Rows from block 6 of the image encoder, named by matrix and row number. Rows with one number belong to one channel. Each number is 500 + 50 x the weight over its row's rms, rounded and kept within 0 to 999. All counts start at 0. Numbers have three digits each. After the name is the row's rms in percent of the matrix's.
# convs1: first pointwise conv (encoder.blocks.6.convs.1.weight, 288x160x1x1), inputs 0-159
# convs3: second pointwise conv (encoder.blocks.6.convs.3.weight, 288x288x1x1, transposed), outputs 0-143
convs1.118 098:605500559426500500500500500500500500500500500618500402500500500500500500500500500500500380500500550448500500500642452546500500500500432570435609417418606500500449500575500500419500421500608500500544500500500500500593500500500500500500500500500573500500571578500440500500500618500500500500500616500500500500500500566500422500500500500539500500586500500500439500500500500500500500585418440500500500355500569500414500500387429500500500500632500607500467620640500547404500500500500436
convs1.119 099:500500627500500587500500500590500438500500500500500500500500500500500500500500500602500435433607500500650500500644500500500538557500500500453500500500398500500500500500500500500500500500500500500430500500617614584500500414500500410581500500500500584500500500500500575450500500591391500450500551407500500500500419572500603500401591500537446500500461500500588500500550438500581500500500500359500500556500610500387616500500449397454500500585500500582500575500500500500500500500500500
convs1.120 105:500500500500608500443652582500500589449500500500500500460500500500500500384500500438500500602634500500500500500500420614581500500538500500500500500500594500500500588500500500396500500392500565500500500500500400500458572500500500500500500500384500500500500500588617500500560561500584500500500500612500500436500406500500500500397500500500411417500565500500500500500500500443500500500500500569500637500541500500500500500566449500620500500407500500335500500500500420500548500603500500
convs1.122 098:500563595500500600500500500500537500500500500500500588574500500419500500500500500430500500500500500500500500500500570558500444500500500500385500500400557500500500500443500500500615500390444500427585500566579500500500500500500500355500500500432500500500500582628500500532419546569500500635430500500396500573500500500500423500500606500500462543529500630500500500500500500500500500500374500445500642390500500500435591500500500500500406500616500500500401500500500436454419592500500500
convs1.123 098:500500500500500500500500500500500429500500500500500417500500500500500500500406582500375500500617500500500500500500500500500500405500500500500500500500408437500416572569500500500500500500627500379500571400500500500500500500500500620500500500500500500548500500500500380417575500611500654500412500500500500500500500500500500500500559500500568500500500500500500500430500562446500601500500426386500554381500500618500386500500430638500500500639428500500422500500500500567618500500418500
convs1.124 103:500629678500500500500500500500549500373500500500429427391436500500554500500500464401500573568500500500579500500500500500500500424360500588500500565469500500500500613540546500500568500353500500500425425500500404557407540500500593599500500500500500500566500500404500500579444561500500541500500500546500500500500638566500560500413565500500500500500575500593500500425500500455598500500500500500401500500425500500590500561500500500500452454500500500500500500500556500587500500500500500
convs1.125 092:500587500500500391500564500433500500500711589500563595500500500500500500500410552500500500500500500500500500500500500500411500500500411500500500500500500500500500500500500500500425500500500500500500500442500500500500500312500500500500500500500500500582415500438391500500500500500606500500500500500543500500500410500500500500554578500334500500661500500420393500500500500417500500618500500357500500500421500551500500370500373500500500500610500500500500500500500500500532567500439500
convs1.126 104:500565500500500450500500500500525500500394500500500429500500575500500500500500433500500585593500595367500500561500500500562424433500577500592500500436500500500500500500500577462500500500500500500500435434500399500441500547500401500451500500408625500416500500397601500500500568500500500550594500500500500500500632500500500500500500500394426387500572559500500500423448500500586500561421500338500500500394500564570577500569500576416500500500500500500401500500563500500581500500445500
convs1.127 104:446500500500500448428500500500417571500500500500569500500500441500500500500500595423500500411412500500534500500409500429500500500437500438500500500500422500500500500618500378568430500500500500500416428450500500500544500443500570500500500500500500500500608373424325413500659500438364500500564500500500500526500500500500500500500557425500500569500410631500500556500468500589500500500573500500395428500445500385500500500500500500421500449500500559500500500500601500453500500500400500
convs1.128 095:500634500606500500500500500500500500362425500451547500500602500500500500444500424500500500547581573432500500500500407580500500500394500422500500500500500500500500500388500638500593421500500500500500581500500441614500500608585425429500500500587500500500547500660500500500500500541589583500417500500500500500651450438500500578500500500500500500500500500500500500500500500500550500500438500413500500500500599500423500576500580500500500629500500405500500500500500500500500599500500500
convs1.129 100:500500500500500570500500500500500500500424500408416500500583500552500500549607500583500500465500500374500500423500639500500500500500500500500416500500500407500500500500500500500500500500500559500500500500500445440396574550426500571500623500500558602500500578573500500593500500598500500500559388500500500500633500500500500500430578500500404500500500500570500500500585500500500500500500500430328500439569500500500630551571428398560500500587500573500406500500500500500500500500549395
convs1.130 104:500500500385500500500500500500500500603442500500563500500412435500500500500407458500404424500405500500460648500420500384500634500500500500500540500500500500500500408500577456500500500500500500500500500576500500565500500500583565500500410500500500500500654500500500500500500500500500500445372500500500500500563454500500500599500500500385500500500340500378500590500500500500500592404357500586500500552500500500500500500500567500500500597500555500500500500500554341500500500500500500
convs1.131 091:500500500500500500500653432500604500629603500500500416500500500500500500500500500500500500500557500500605500500555500386569500573500589500500573500500500405500500608500548500500500608500575500500500500500500500500500589408500500500366500500500500500500585500500500500500500594500500500500431500500500500562446500500500472500587627430422450500500500615500500500500500578414500625437376578500500500500500500500500371444500423500500500500572448500500415455575500500409568500500500567
convs1.132 098:500500348549500500575582445500382500600500406500500422500573500500500575649500500500575500637500500500500394500452374421500500611500500500636500500500581500500500500500500610582500500435500526500500500500500500500500500500500500436399587500556500500500396595500614448500500500500500500500500500537500500591500500500500500500500500500500500500571571427500500500591500500466646500500500500500500500500500500500500500500500500500420500500500421500500500500649500595500500573500500500
convs1.134 086:500418500500500500500500500500500500621469500500500500500500500563500500500574500500500573430633500500500365500500500500500500500601500500500500500500500500627573500579500500500500500500500500422425500569500592500500500500417500500500545500500405396662362500500500500500663571500500500500432578500500500530500500500500385500500500500395580500500573500500500432500500627500424500500500500414500408594500500500380500415500426500500500500500500500500431432500500500500500500614573500
convs1.135 098:500500556500500500500500500500600500597500500434636500500500434500500500391500402500500500616500500500500500500500584500500500500500500500500500500500551500500471553500500500500500453448500451500601500500500355500500500542553500500407500464500456418500420500500584500500355500500500500500500500500500570500500610500500500606500371618634430467500500429500444500500430500364543500563500500500500500500500403500500649500500500500500500500576388500404500500500500500338500500500500500
convs1.136 106:417500668500500500500591598500538500500401500500622500423500500500500370500500500500500561426500500500500620500500452370500447500500549500500415500500423431500500500430552500500461500500500500500500421500500558500610570500500500500500383445500500580500500415500500500441500500500500500500500500500540453500650670500500500500456574449500500425557417500500500500500438500500500500500500500401553397500500500500500626500500500500388500500500500500500422500580500500500500601500500560
convs1.137 104:500500500500500500442500500624500500500500500595500533609500500500500410583500500500500500386500441401500424500400500500500500500500397500500500500500500500500500579500360500500577500500425547500500500500500500500450500500500426500500500500500500500579500500500443500417500500599342500617422500500500500500500601500500389500500560500500560639500500629500500500500500500500500500500500500625500500562500500500452445424500448500450500500500587500500341500500500394429357500500500452
convs1.138 095:500500500500500550500609500500500500500396500500616500500568500452500429500500500500500500549651500449500543500500500500500368500500500523500500500431500500500500591500500500430500500500500577398583500415563500500500500500500500324556500500500500500500608500636500500500438611500500500641500500500500500500555561500500500500420500500500500500373381586500598500500500500500500500500500500388500500500500446500500659547500500500600500500500500500500500553500500386416456500500500601
convs1.139 100:500500428500608500500539500430500500626500500600500603500500500500500538500500551547500500500500500500500500419500500500500500696500500500500549586500500500500500564500500500500570500500500500370500591587500500500500500500500578500500500500500500500500500500500557587500500500611500500500290579500500569500500500569500500500500500500500500500545500500500620396345500383625500500500500500500500406500621442500433445500500500581500500562571500500500500615500500500500500500426500500
convs1.140 099:500500500500452500500644500405500500500605455590500500500500500500577405500376500444500500500450500576500500500500500568500500500500500500435500500500500447500500500391500500626500583500500500500567500500500500500500584500563546352500500571500500500608385500462500500500500500395401500439571500396408500500425500500500584500500500413500414500500500449500500500500500621500500500500500438579500432628500500500500500500417500389407500557500500500500500413453500500610500500500555419
convs1.141 097:500434500500500500426577564431500601500500500500500573500500406500564500399500500500500500500500500500500500500572500500500500500500500500500500500500500401500500500500500500379500500500395500500500500500500500500500391723500500556500500500500500410500542500500500500500599500500564500500444500500500500565660500500500500332416646500660500500500500500408441421500500500500606500500500500407500500541419500500500560500500500660500500500500500500500398500500500500500434500500546500
convs1.142 085:500500429381623500500500500500500500500500500500500380500500500500500556500500500500500410562500500500500500561500410500500500500500500500500522500500500500659393568500566500500500500500500500446500500500392500500500500706500500500568604440500437500500500563500500500500500500500600500587500500500500500500500602500359404500576500500500500500548500500500500315500500500500566500500545433500500500556500500500500371500425500500500556500616500500500500627638500549500500500500500566
convs1.143 101:500500500500500500541500500574500500500649641427500500500500462416500404561500500445500578437500536500500500500458500500427500433500500378500500500500500500381500500456500500500500500500585500500555371500500500500545602547500500500462500615500500500584500566500500500500500500444500500500500500500500500500500500402500500500387500500500500500500500615431500500500500653382500500442361500500500500500500500673500500500500500500500500500500500500500500500500587500650500500451359383
convs1.144 102:500500424500590500389596500500429500546426500500500500500500603500500419500500558584500500500500500500402500500434553500404500500590500500500403452327500500500546500500355500500500500410500586500427500545500500500500500500500500500545500500442500500500500500500500593543500500500440500500409500500435455500500500500500500500500500500390500500621500500500500500500610500558500415500426560500500560500500465500324500500500500500645500500500500500431500500426500500500500500684500595
convs1.145 101:616500548500500442500601500500564500574355500592565500500500500500500500500500500372500500500623581404500500537561386500592500500423438500500500412500500500436500500500500583500580500500500500500500555500500366500552500585500500590500500582500500590500438584500500500500500500500500594500590500500560569500500500429407445457500500500500614500500500382500572500575408500500500591443500500500597500500500500585500500500500500445500500412417575500500500439500500500594500500500500500
convs1.146 105:306500500500500500500662500421427500622500500385500500500500500500500500500500400500500500500564571500500500500500500500500500500500500500500573500500606500500500500500500556500394500500385412500500472548545500619500500611500601500500500500500500631547500610500500500500500500500500500500621500500350558605500436500500500500500439500500500500391500451500453500500500500500500500500392500450500500500500500500500500573500622500500500560500500500592500500500617500500424433578500500
convs1.147 107:500500500500500542500451500500445500417500500432389408399500500460500634533622561500565500556546500500500440500500500500500500500500500500500500500500500547500566380441500571500500447500500500591380500500500500500500353500500333500500500578500500500500500431500500500609463500587500500500564500500500604500500500500500500553500500500500500500500500500385500500500500500500500500500456707553441562429560500500500541586596500548500500500500500500447500500500500500500500500500616326
convs1.148 093:557500500458500500569500500500539500500500500500500500308500500537500500603500500598500500556559500500433429500553500500500500646500612500500435623500500578500500638500574500500500500500588500403500500500500500500500624500620626412500500500500500500500500500500635500569500500637500500435608500500500569500500394500500500500500500500394500500596500500623500500500500500500500500412500500500500500451500500557431500500500443500500500566500500500500597500565590500500500500500500500
convs1.149 095:540500500500500500325500588500500500500500427586500500500500500500441500500500500613500424500500500369500500500560500500455500500500500500592500500500500500500603612369500500500500546500643606500407500500500421500500500500500500500500500500500500599500500500500500567500500593500500572500583500500500500500500500500420500439500576327444555500573500500500500500500500500500500500500635446500500618397500500581428500500500381565500500500377500500500438500500500602450500500575500500
convs1.151 101:578564500500500442425577570500582500500500500500500500500500500500500389500404500500500500647500370500500500436500500500500588455500574500500500500434530500500500500458500500500500500500573445647500500500500423500500500311500451500500500500500500588578500500422500500443500564500500555500500500500613500500405500500500500500500418579500500500540556500560417500500570621500500500541591500500430613603500604597500500500500439410598500500500500638500500500500500500500562500500500500
convs1.152 094:500567500500500500500562577500500500500500587500500466396500500500500500500500500500500500626603500500394604379413649500500388500500500500358500571425500500500578500500500500500500500500601500500500408500500500500500500500581500500500607500500500500567500500376535500500500603500500500500373500500440500500576612582500500500500500564500500500500500632500500500403500500417576500500500500500500500500403406500573571500500500500500373500500440500500500500560500500500500500592416500
convs1.153 094:500500614500500500500500592375500500663500500500500500500500500500500500500388500358500500616500500500500500500500500500500500500500500500500575407414500397500387550500500500500500500563500500389391449454500500500500696599500500500414500500500500500582430643500500500574500500500569500500379500500552587500500500500500500500433500500500500500615500430500500500500500500500594500500397500500500500537500557500500373500500500450500565423500500500500500500500500500500606500500500500
convs1.154 107:500439435500500553578548500500500413560500550500500580500500500433500581500436500595500500500500572553624500500500500382500578500500500500500500574595500500500500500500416500500615500500500500384407552500500540500500500500500617500500434500500500500439500415500584539500500420500554500500610500500500585500500500500500582593404500500500402500446500500408500500500500410500500500500500500500500500500598571575427573500500500628598500657500500500500629500500436500500500500500500404
convs1.155 103:500500500454500703535500561500500500401500500404500604573562451500347445601500500500576500500500500500500500500559500500500500500500551452418500436500500500557500500539395500572383500500573500500500406464500500500500500424426500500456500500500500500578500500500411500500500589401500500500580469500500500568500500500500554500500561500500418500500500500664500500645500500438500500500500380396500544387500500500472600500500500500500436406500387500500500500500500500500500500500500500
convs1.156 096:500500500500500437367500500399437500582500500409500500570500500500500500500428500416500500500500587500500564500500500500500500541500500500500500500500554500500500500500500500500344500500500433500500500435500500500500500284415500500414500382500500500500500623500414500548500500500500500577500500500570569500382447590500444500500500500500590597593500500500500500500500500550500500500500500500321500562353500434500500500420500500500500406500500567365500500500500500500500500584438500
convs1.157 098:500500644578570435500587449559500500500500593500500500500500500588500500500500500500500500500500500500452433500435500500500500500500500599500500500394500500500500500500500500500500500500500500500500591500429500500500584500500500500500611590500399500419500381541500417500500500647553533342500500578443621546398500500500397500500500500500500500500500432549500500500584500500500500500500500500500500565500500500639500540500500500431500500500500500500559500500500500500500636667348412
convs1.158 099:500500575500500449500500500500560500500426500500590388500500500500500500346448500500565500607549500500500500500500500500434500455500618500500500500500389500500500500500500500443500454398460500500591419500500411395562500500500500500500593500405500500500397500381500500592500500500542500500500500633500500500500500563588500500500500500545500500598641500500389500500500462500605500500500500450500500500400500500695658576500500500500500500437454500551500500500500500500453500500500500
convs1.159 097:500646409500500500500500433500445554400386500574500500500500460500500500500500500500415428500500430500500500500500500500500575500500500500363500500500500500500500500222500500533500500500555500500500604500500402500500621500500500500500616500582500500500500500407500500500500500410500500500500500500500500500500587500500500500500500500500597500500500500500441500568500500500617500500500500500500500590500564500500500397581396605500500387390560500500500378500500526500500500500500500
convs1.160 106:500500500500500500428500597579558563500500500341500500550446500500500444355500385418500500500582567612500500500500500589500500500500394500464500378500500500500426500597500500500420500500500500500500430500500500538500500500500438452500366500342500500500500567500500500500419500500500500500500500657594500654500500500500500500550623500500500500500500500547500500500580500500500500500388500500500500500380500500500500500500500371500500500575500500500439548500552423500500554500500500
convs1.161 098:500500500500500442500500583500500500500500500500500500500500500575500500500429500500458500500500500500500500449500500500500500424500500500635500617390553500500500500500440500500540500500500500500616662369500452500500500500612500500500500500500500500500500500441500500500500414500500600500542500388500500500500500441463500500500631439596500449578500500500383500606500500500586410438564500500553558500394543500500413500611500417500458500500373500500563500417500500443656627500500500
convs1.162 091:500500594500500500500569500500432500500500500500371500500500500500500500500500500500500500418500500500500500500394596435401500500606500500500500555500500500500500500500500500581620318500500500500500500500500580500500587432500580500500500500500500370500351500500500500407500500500500414500500500500500572500418459593431500500500500500330500500416500562477500500440500500500500500581384500378500500500500389500435405500500431500500500500581500500586500500500500435500354500500500500
convs1.163 094:500500500500500500500500500500500610500500359553500576500500500500500500500500426500500287500500458618500500500556500500500500500500581553360500500500500500500500614500500500500500588583500500500500500500500500500500596553500500500500458581500500500500500443611500500445500609365500500415565500500425586500500422500500500500500548500445500500598500500500500500500581500500500500583500384500500500613500404431500500500400387571500500500500500500450565381569500500500500500391500500
convs1.164 098:500500433500500500500591500500500500500609500500500454500500572500500500592500500500500500500500500500500500500419622500418500500500573500500576500589500500500638603500500440500500432567500500500500500426500500406500500381500500500500646537500500500553500500378500500500500500597500453500379412563500448466500500500593500500395500406595500500500647579500500500424500500500675500500500500583500500500500383500552563500500500500354500449500419500500500500500500500500500500500500500
convs1.165 097:500500500567500500500500500500500500500500607500500578609500500500500500500500500568579500500500500500451430500552638500500429500595500500455500673446500500500500618315500500432500430500500500442500500500500500500399569500645500500500500500500608500500500407500581500500459500500500603500543500500500500500500500500500466500596443500500500393500500500603500500500500581385500425500500500500500593393500404500500500500500339500500500551500430500500500500500500500500500426500400500
convs3.118 078:500500500500500500500500500500500500430500500568500500500500566500500500500500500622500500500500500500500500500617570500450500500500500656500500500500500500500398500500500500500346500500500500500500642416500500462500500421500500636500500500500572500500500500500500500500500500500500500637500500500625500622500417500500500500500500415500500500500500500500597500500500500608500500500371500374500500500500500619500500500500415500500589
convs3.119 094:500411500582500569500544411348500500500500500500500500594500500625431500500446500500500438582500401500500500500572500353500500500500500500500500500500468448500560500409500500500500500440500500500500500635388500500500364500500595500500500430500500500500553500500458563500500500500445435500500379500500500500402500500500567500652448500632500500500613500500500663500500500500500500500500500500402500500500500500570500500500401560500577
convs3.120 099:500500500500561428669500500500500590500500629558500370500613500500581500500500500500559589434500500591500500500500399500500500500544412500500573500381500500604328500500603500500383500595441500500500500500500500500500500500500500500500500500500500500565500500500500500560500500387432500558500500500428500500648585500500471473500382500442500500500500500434500500577500500426500500500405500500500558500500500500500500554500414403500500
convs3.122 094:500500500500559500654500500500500500500500500500410500500500565500500500500500500500500500500398500375500437500500401418390500500500500500577434647544500500500500553500500568500500500500500500500500500500500500412500500430598500614500500500500429574500500612421500500500500500563500382568500500500598500500381500554500584571500500500500500385448500632500610500587528544500500500500571628393500500500425500500500500500500500500500609
convs3.123 100:500500547500643500500461500500444500500500564555500500432500563500500557500500551537500500500500581500500500500624500500394500500500500500500500500372546500586500444500500500581500570522457500575500400500500500415500500500500500500500500500500500500555500500500500500547581500500500500500569398500576615500500569500500500500465500500442550571500500500567500427424500500561434551500393500500500500500500636500500411500500500500613500
convs3.124 085:472406500500584500500431550582500500377500357410500500500500500500500500500500500500500500587500500500416634500500500500500647500346500638579500500575417500500500371657500373500500500500575500500500400500500500500500500500500500500612500500500500500419500677500500500500399500500500500500500500500500500500500500500500500500585500573500500500570500500451500500500599500426500500500500500573500500635500572625500500500500577582500500
convs3.125 110:500468571500409417500500427500500500500417500500500500500500500500500500573442424500500500576575500447500500500500500564585500500500432500554500299500557544500568500500500500500583500500591457500500500377500500570500500500500500500500500500500398554500579500500500420567636500500500500500500500629500585500500589500500436450500500580500500545500426500500410500500426500464500500500500355500500500500387500434609407375500500500500500
convs3.126 101:500566500500381500597500646587500500500500475500500500567339500500500500500500500571577500500500500500500500500569644583500410500500441500500500500500564455587500500388415378500500565500500396500500500500451500500539500500421500500500500500500601565500441500500500569579584636500500500591500500500500604500500563500500500553415500500500626614612470500500500500500500500500500500500500500500607500500500500500422430388577543500430500
convs3.127 110:500604561500500391500500500500500500500634561500500500500577500425500500500500500500563542589500451500500544552500552500437406633500593500500500500648500500500500500500500552554500500500500500567543647500407500500500570500500500500432467549500500618500500641500446500500544500500567500500500500500500344500500469500500500500500500580500500442457500569500500603500500500500551500409500571500500500500500500459500500569500381547346500
convs3.128 114:500500500500500500569500500624456500500592500500500500500583462565500500437500500500500500453500436500500500500424361627563500500576500500552598414500500500558398500500500500500431500500500500412500500576500500500500453500500585500500500551500632500500500500375500410395500585378500398500414484500500500384500500500500471560500500428500500500500500500500500582500500594500596434500599500500500500500500500553500476500500425403607500
convs3.129 111:582398500500579500607500500628576560500589500500500500500500617500630500500500500424500500403500500613500597500500500500500500500500500500452580415551500500500500541598500619500500500500500500500472500500412500500500443396500500500500500500570426500500500500500608544500500435570500500500410532500564500500500500550500500500567500500561455500500500587537500640500500500500500500500500587500500500411500454500575500500500500500550500
convs3.130 095:402419500500500406584451500403500601500500500500695500279500500500500456500553500500500500500554576500542500500557500500500500500446500500500500500500500500500500500500500500500500500500500500500500435500576500500500500576500500500500500500444500568500440435612500500500394500413500500500500500500500500403500500500650500433500500500500500452500500500616500500500500500500500312566500500500500500586500500632422500500449425500500500
convs3.131 093:500500500500500500500500500500500500500500424583500438500500595500500596500500500500500423500500500500500500391500500500500500500500500608342500407370500500500500500500500500500500500500500580500500500581500500500500500405500443500598500500574568623500500500500428500500500400569500500554500500500500500500594440500500500417500500500500445430500500500500500500500500618500568500432500500500500580500500500500500500500500500569500500
convs3.132 106:500500441500567500500589500500569500500500500500500500403500581500500500605394588410500366500500500500500500500566430500500428640500500500422500500500500500500500500500500500607500500500432500500500500500500570500500500374500500500500338500466500500500500500500500500500500500500500500500422500500500500578380566500606500500622500500500377500551500500538500642500500660500500500500500500500500608500500500500534451500500500500500500
convs3.134 101:500500500500404566588392366500580421584500604543500500500362500428500500500500500641636500500500500361500500500500619545500424500500522416500500500500575500500524500379500500500500582366500444576551424500500599500500422430554500580500537500500500449575500590500542500633500630500500555500500412547545572582500500500500500586500500422500543500500500500500500428500404500500500500500500500500500500500597500425500573500500500500406500
convs3.135 094:500500500560500500500500500500624500500500576453500500500500500379431500500500500500500500500402500548500582438500500500580500500500500500500500576451500586500500442500500568500382500500428500500500455582500500500500500500500500337500608500500500424611500500500500500361401500500500387389500405500500500500500500603500500500500500582500360411500500500500426588434500500340500500500554438500421500500500500450575500500500500600500500
convs3.136 092:500500375561500580573500500500500500594500500500500500500500559594607500500500500551374500500419500500500500428580500500500500500438500500500500500436397500428500500500500500500500375500500500500500500500361500399500429500500500605500364580500382500500500500500500500500500500500500500500449500500500500500419587500427673500500500458359500500333500500500500500500500500500500500500500500500500500500500397358642500651500500500500500
convs3.137 084:500500602500500378500500500500500500317385500500549500500619500500607500397542500579500500500500500670551500500500500500555500500500500500389500400420500500500500500500591500500500500500500500500500500500500500500500500618500500500500500588500597594373500414500500587500500500500500500500500500500500500500500500500420500370500500500500500500500500500500500581500500500500500500500500500500500500500500500500500500313641500585443585
convs3.138 110:500500500538500500500500500500500500564500500412601604419500428500500432567500500429500500391500399500550500500409560500604500500455430500500500500500500500500500500500556500500500500358500394500581500555500500547500500500432428392434500500500500500416387500500500500436500566404500500457500500500500500500586567400434500500500500552500500500500500500605426500429573500500500500500500390589500500500598500500500500500500500500500500
convs3.139 108:500577500625500500567500500500438500500500500500500500500500500500560500585500611500500500500500500500572500500500421617434500500500500500500500500500500500500427500500500431560500428500500500439500558500500612566500500500500631500500574500500391500500609500500500500500606500500500500500367500500500500627500500500396500500500500563500500500429560448500500500500500500435500500500394546546459580500441500500500347500500500500433578
convs3.140 108:500500432593500500500500500624500500500500500500500500500500538413417594500500500500500612500500500500500500500500500421500544500540500500500371500500500500500500554500454500500500549500575500500444500450500500500572553414500500500500500432500542500500500581500569500625500500500500500500500637500549500500500500500575563500500500500500500396413500562500500500500575500669500559596500600500500500373500500500433500500500449500500664
convs3.141 116:500500500383423500500500500421500582500500500500500448500500500500548500500500423467500500437596576500500576500500500500500580500500371500441500574500500500500500500602500500553555583570500644500500500500500500414500549500500500500500624500418500500500533409590500500500459446500439598410533385500500500500500594500500564422500500541500500500500500403500500500401500405500581500500500500500556500428500500500562500442500460500500391
convs3.142 086:500500500500500639616427500424500500500420500500500500500500542500500500412599365500555500500500500500500500500500500538412500500500500500500500500500380500500435353430564500343500500500500500595605500500591415500500500500500500500500500500500701500500500500500500500500599500500500500500500500558605385500500500360550500500500500500500500403500500621500500416420500500500439500553350500500500395395500500500500500500450500500500500
convs3.143 079:500500500500500358500500500500500500359312370500543500368500500500500500500500500346500500500500500500577500500500500500500500500500572610500500500437500500500383500622375500500500500500500500500500500500500500500500500500500391500500500500500500500500500500500500500500500500500633589500570384683500500500500377500657500500500500500500609500500500500500500403500500500500385500612500500500500500412500627687500500431500500610500500
convs3.144 098:500530454500500452581500584590390500500500623563500500500589570500500602500500382500500500500376549500500500500475613500472500500460500500500394500580500500436429500365500500500500500500647500549500596500454500500500500401546500500500574612500500500500500500406614500500500580557500500534500593500425432500500500500554500500500500500500538500368500500500500401500500500500500500413439500500500500500500500322500592500599592500500500
convs3.145 097:500500500500500500500500346500500500347500587500500585500500572500500578500500500500556500500500500500500649500500533500500500500500500500500581500629500500534500500500463500500500453678601500500500500500500500500500500500500500500426500500621438500500640500500500417500500500500500436500500500500500500500500500500500500500500500500500414623381500500500500500500500500500500570500500568500431426500303500500500500418500500586584500
convs3.146 106:570411621457500500500500500500500500500465404500443500416500500500500500601500500500432500500396500500425635500500500500500500500708500500500573500500610500500500500500500500500500500500559436411500500500500500500500426445400500500500500500500454500500500500363500448500500500500500500467500500570500500500408500362500500567592500500500500464587367573500577500500500500500500500598604500500500500500500500500500500586500500500592500
convs3.147 092:553500500418601558403500601437500500500500500445500500500500500500500500500500500500500500583500500500569500567500500500500573500500462418500500500500500608500500619500500500500500622500500500500598500500434500398500500500383405500500500500395500500500422374500500500500445500500500537500500500500500500500500500500500500380385500500500500500500500363633418500500500500400462424500500266500500500579568393500500500377500500500416427
convs3.148 110:500500583500361406500500500448500500500500500435500500500558445424560437500404500500500500427500500500425479500500425529382500459500500500500500500500500500500419500500600500500453500500500500367500464613527500428500419500500500500500500500594500568570500624500425500500393542500500500500500416500419443500500500608500500428500357547422421500500560500401599500623551500450500390500500500500500500500500581567564500500500500466500566
convs3.149 090:574438500500357500500500500500405407500500500500500500500500347500421500376500607652500500500500500500500500500500390500500500500423500435500500500500500500500500500369408500500500500500535392500500500500500500562500500613500421500500500401428500419500500500464435500500438500500500500500500500500500500500500500500500420500500500500500500500500500500500408500500500424444500423444583500500500500590500500417500500403500500327500500
convs3.151 115:500500441613585580500568376500579556413500343500500500500500500500500578500500500500414453500500500457500368449500500500434500500432500631553500500500406437361500553468438500500551420500500538464500576432500500537500500500559500539500500500614500594389641500500500500500500416500500410500500579500633441500500451500500564500500500500500500376500500601500581500500500500500500500500571500500500500459500500500500405550500500500500500
convs3.152 093:500560500500573500500635500458500500500500396500500500500500500564425500500602620384443500500500500500500500362500500500500500500500500500500384582500421538426500423500558500500500500500536500426586500557500500500500500597500409500500500500500500500500500551576500500500368375500500500618500439653500500500500500500500500500500500500500500426422500500500500500500411461500500500403500411500500574500500500390500500578500500431500500
convs3.153 105:500500500540372500500500500500500409392500500590500591500500500577500500440409500600500500551500500370500500500554569500500500500454551521500500597500432566500651462500500500500500500413500415414500377500500500500500440500415639530500500500500500500500583500500393500500500500500500446418400500500500500500500500500500500500452500425500500500500593500500500439589500500500466500399500500500373500579500500500404435500500500500500570
convs3.154 086:413500464464500500602500500500500500500500500471500500558500359500452500500586500417591500500500575500500500500500500435612500500500500500500500412500658500500427415500500556500444500500427416580595500500581500500500658500396500500500391369500500500500406354500500500500500500428500500500500500500500500376633500500597500500391500500500500500571380592578437329500500571500500500500500500500500500500500500586381500403500500554500500
convs3.155 103:500500500500500500411500500500436446441500500500500500500637464500500500500500500674500500500500500500403500500418500500500554500500500500603500571500500500500500500500500500500500500596500606500608500500559500500500654500500500500452500500500500641500625451500500500500500590500500542500500500500635500500564500500452500500391500500452500500567628500415500500500404437388500500500500500500500398500500500500388500500567500589442500
convs3.156 102:500500500500500500500500500500455500573500500500500618500500500500500500500419500500500500599500500500500500500500500500393406500500500500500415500500617500500500500450500500500436593500410344500451500429500569500500500500500500656500500555500500500604500581500500500500578500500500500500381500500580403500500500500500500500500560500500500429500500500500626647406500500500500500500549500500500548500500500500500500543500500469435500
convs3.157 108:500500500367436569500500500626500500651500500500602500500500426500444500500500500500388500500562500577500500588500547500500500500500500396500500500500500500500394500425500500500500500500500401426500500568500500601400567500589500500500500500500500500500422500500500500500500418500500560500500449448575500500500500500500500500426500436500500564500500596626428500534500500500673364500579500500500362500500600500500500500500500424500500
convs3.158 103:500443562500408500500500500500500500454500407451500500438500500500500500500500615500500500453500500500500565500384500500500642500442404500500500500421500500500371500576500500500379500554603500500569500628500500500500500604500500500572544500500450408628443500555500421443396500500384500430500500500500500430500412664500500500500500587500500500500500500500400500500500500500500500500500500588500500500563575500500500550447500500500500
convs3.159 098:500552615500500592500500500500500500500399500500500500364500500500417500500500500500500437619571500500500500569500500359500500500500500500500500500500500647500500383500500500500500559500500428500500500500500500500500500500500500381603500500500500500500449421500500500500409500500500574500500438436407500500500500369500500500560590500621500580500440383598593500500500500500500500500399500500500500560433500500390500438500500500500392
convs3.160 104:460500500500500650459350576500636500500500500500320654500500500500500660500500500500408500442500500500500500432500500423500579500500629500500561586568500500500500556500500609500500376463559536500500386500500500416500500500543500500500500500500500500500388500619500500500500500608589500500500500500500500500500427500589500500500500500500382500500500500500500500631519601500500429500587574500500500500500500500403500500500582607500500
convs3.161 095:500500534410500592579433500500500500500500500500500500500500500500611411568500440500616500434500556578500598580398427500657500500463500500500597437433423447601500580500500545500500500609598500500500500500500500500583500500500500500500500500500500389500500500500455500500500423500500500500500500500500500500500500559500500500500500500500500500500500430500402500500500500363500500500500347500373500500500561557627500500500590377500343
convs3.162 098:500500500500500371500500500500500500500500500596500500500500542500559500500500500500610500500581500406500500500583500617500459500500588500500339500612500500500500500500427500384568500500500500590633411440468500500500500500590500595500500443500578500500500500500500500500609500500442610500500500500500500500500500500547500578500500500589500500500604500500500500500449399500386595500500500500500423500616416408384645675500500500500500
convs3.163 113:410500563439563500500375630500500500500500500500584500500390629566582569500500500368588578500500562614500500500430500500500500500500500565500658437500500565570500414500589416449500530500437500627500500561608442438500554500500610500500577500500500500500500500500500500500385500500500557435500500558500500500541597500500500500500500590602605598567500500500500500364500500500417500500500500500500500500500567500413500500500360500500500
convs3.164 102:500500500500500500500500409500500500500500500622500500387500397500500500452500500500500399500500500500500500500615500500442500500500392500591573500554500399500500337500500500500500500582469558500500500364500500500593500500500552563457500500500652500599500500500500611500500423500441500565430361622500422583500500500500500500445500500500417500500554500500500500500500500439398500500500392500560566443500500500500500500500442464500500
convs3.165 111:500500500500500500427546500500582383500500500500556500627408540500500500597391500359500500672500500500500584500500500500500399574591417440414500500557500500500569500542500432500388500578412397571500500500500500500500563500500500589500500500500448500500417500500500500432611500591500500500500500500531500529500500500500500500500500500500500578500445500390413500443500500586500500500570500500500500423440500500500500389437500573500409